config.toml
horizontal_flip = false
activation = "gelu"
depths = [2, 4, 4]
init = "lecun_normal"
lr = 0.0016
beta1 = 0.9
eps = 1e-08
final_lr_fraction = 0.1
warmup_steps = 340
Rows from block 4 of a small image classifier, named by matrix and row number. Rows with one number belong to one channel. Each number is 128 + 32 x the weight over its row's rms, rounded and kept within 0 to 255. All counts start at 0. Numbers have three digits each.
After each channel's rows are labels from the 100 images, of 14848, where the channel reaches its highest value: "top examples" is what is common among them; "lies over" is the class under the peak. Only what is clearly more common there than usual is listed. The data: renderings of 100 made-up gadgets, each built of a few solids, in any pose. In brackets: how many of the 100, against the usual share in percent.
# convs1: 3x3 conv (model.blocks.4.convs.1.weight, 112x112x3x3, each kernel summed), inputs 56-111
# convs2: expand pointwise conv (model.blocks.4.convs.2.weight, 112x112x1x1, transposed), outputs 56-111

convs1.48:155174225146140122114138150155137132105123121111139137128054111119135118138103076120106121124108138144162062110072080139130146085129087118139142123144119097123059138095
convs2.48:132178140096172132156129110143132161099025162126160105162076147110108147066093105146144135161131134135109104114139138145208105087153108144112184088073141127107079188143
top examples: has a torus (86 vs 29.7)
lies over: main colour (53 vs 12.4); second colour (37 vs 4.9)

convs1.101:137186148102145149127057120175128122136135120187124115141099141080154135097155177104143151148151129147119188188157071065122163148125149108129120118134139106090185159106
convs2.101:132088178105067067064111085086062114107182154135175144122140165189085110142131099142141137156106162132097117171098053169115164138141154151136169134116158087218137172108
top examples: has a torus (87 vs 29.7)
lies over: main colour (30 vs 12.4)

convs1.72:149105105112142128109103060173115138104167074125126081145128091111127059099096108122119175065115054108107156114084145141082088132119151104174118050097144162120137099055
convs2.72:144129069087091133174125176159189126133153131172130167102151147101091129167147107162023145120140097173144148133080185129126104146150168095156144105191097163147141131180
top examples: has a capsule (74 vs 44.7)
lies over: main colour (81 vs 12.4)

convs1.91:173149182132158134156159124144141080158133098127141119184117132106111138092121046125100164108112116092130168089045119145076097072118101120065108037103137173127058180105
convs2.91:142135141136128135124129139154145139169077116118167123121129158123149163053092061173116097104146124160133134095159129140176153150144165160106121110109087116083117137120
top examples: has a torus (82 vs 29.7)
lies over: main colour (57 vs 12.4)

convs1.15:125114192145180143122139143143151150106162143122061092125107111122124063094117132182145146135135163107086172139123115066151086144102111118129066128124070103097127066106
convs2.15:143180136120127122100169180146131097123088128071121111121086091104086111157093076127133118174099143138152112149133161097133121116174075156112135074168143106113120116134
top examples: has a sphere (49 vs 24.2)
lies over: main colour (82 vs 12.4)

convs1.80:131135116094102104119138157112118127098073139133116087185093080113120119062101100110148146113103142145072106156157073066064151045105070075098120128128109128063136132099
convs2.80:102150152096122118126136094142085166151117099130152134116117148140124128089108097189109190129154133108104113085122122105068154080079155177146138104116125143135132189107
top examples: has a torus (94 vs 29.7)
lies over: main colour (42 vs 12.4); second colour (30 vs 4.9)

convs1.22:154123150145182123150217158110084096131098134145145121167144120154153105131137095098076110102125118140119145131037144131064087127096145179131151123160168148142095139125
convs2.22:179126173104110111100102152131128172165109099087132046150134129126130126040078155123126128159113104121189183122115127125121137140167108123092083110160108116098073147149
top examples: has a sphere (76 vs 24.2)
lies over: main colour (44 vs 12.4); second colour (39 vs 4.9)

convs1.100:126112130142145046058054145135131102131116044109135074141094162070161109050109106116131154065087091107122160105096121123136109084108140168109097105096151204106138105121
convs2.100:117171076123112120116095136137123127092158146154182143095162181167133130128159081171091158124130042118102145158059107120120078154129175117182115107168092153162174132146
top examples: has a torus (64 vs 29.7)
lies over: main colour (47 vs 12.4)

convs1.32:155138211133136060127085142140126153164129094122074099160096165074121181071066101109156087085113129115096098093116130125079161080097157188164140120157059181172109125096
convs2.32:111140114097161123119108108145132130116133158105194146095119126153088152111181113178114141091161121138099101088110130043142096092085147139164147146093098132122083196138
top examples: has a torus (90 vs 29.7)
lies over: second colour (46 vs 4.9); main colour (35 vs 12.4)

convs1.25:134144084149124140181118122157123133104097183153102119143123079147138113120109054115127057167134113161069145097158071095124156078177115155107119170160084074092143095128
convs2.25:089137049109130111136151126154118167059179161157103145169138156152184091111150122157084096113077034095119093130141112135164059118190177119148155154093180137123137114149
top examples: has a disc (66 vs 39.8)
lies over: main colour (65 vs 12.4); second colour (27 vs 4.9)

convs1.4:101089118118081107108078113078065086097106095147146071206114138095120136112132133140168149160137163125112167155142071093155179073131092111143135101140161132022177152138
convs2.4:132148124108093111084124120117158150132136116198156133140137145124052096134069065152147177085136134119096131061116111143107148087124155123119114109098119140208136208088
top examples: has a torus (92 vs 29.7)
lies over: main colour (39 vs 12.4); second colour (29 vs 4.9)

convs1.27:136171153139154172174166143185162119152117118114120091155154120061134147075089081148096137098125101098111161118035130088107058057130098116077099129153131137146071145152
convs2.27:190093122183093125163118122092113129125114168093126054102123144109128143154136170099142131116163129125124148131184134150185128130112133127065057196149117108166097089076
top examples: has a torus (71 vs 29.7)
lies over: main colour (56 vs 12.4); second colour (26 vs 4.9)

convs1.111:105144166092125126046105093111069131089123135140129133111066129140148156139141123120100171106130112131089087132094054122140106183160116146210116123141132133126138149133
convs2.111:161113156190127144078093098138113123158149113105129168185118126180096127143126096076148182047115151123101115139125087145052086066113161097164145064124156131150174155110
top examples: has a torus (75 vs 29.7)
lies over: main colour (33 vs 12.4)

convs1.41:160192109153145135151099109144108137121124167139130053096154065148079091133138104100097101096154087150093181133144132115067143118108059050126107123165104056073153119099
convs2.41:101091036118131074152124114133136144123161154113124124143167147159137131086138083168176102087118014084122146120085089139167078163207201126108150140137121101149122097160
top examples: has a disc (70 vs 39.8)
lies over: main colour (48 vs 12.4); second colour (43 vs 4.9)

convs1.24:112075136101147090121141102102099097086156070119150086135144145145123068122147101140156135076144126110123109149105144141054130122072149149128132090111141156123133121071
convs2.24:088118073104139085136105102135112148036161140167094104155151164181180098098124046151082128107074088115131109117154087151171042101188188094141142074098122121097122128187
top examples: has a disc (67 vs 39.8)
lies over: main colour (33 vs 12.4)

convs1.102:121091203116124122139162177110111046140120126106084094140088128085162122113103089148111143094103107118097116060115111111148110115109085141079073123131110119091121101129
convs2.102:139159147167127130149123142122187171108070139087129144143084156100131119084083193109139155063133136103103079114166115072164095107082117148069152096109117110107106138082
top examples: has a torus (95 vs 29.7)
lies over: main colour (45 vs 12.4)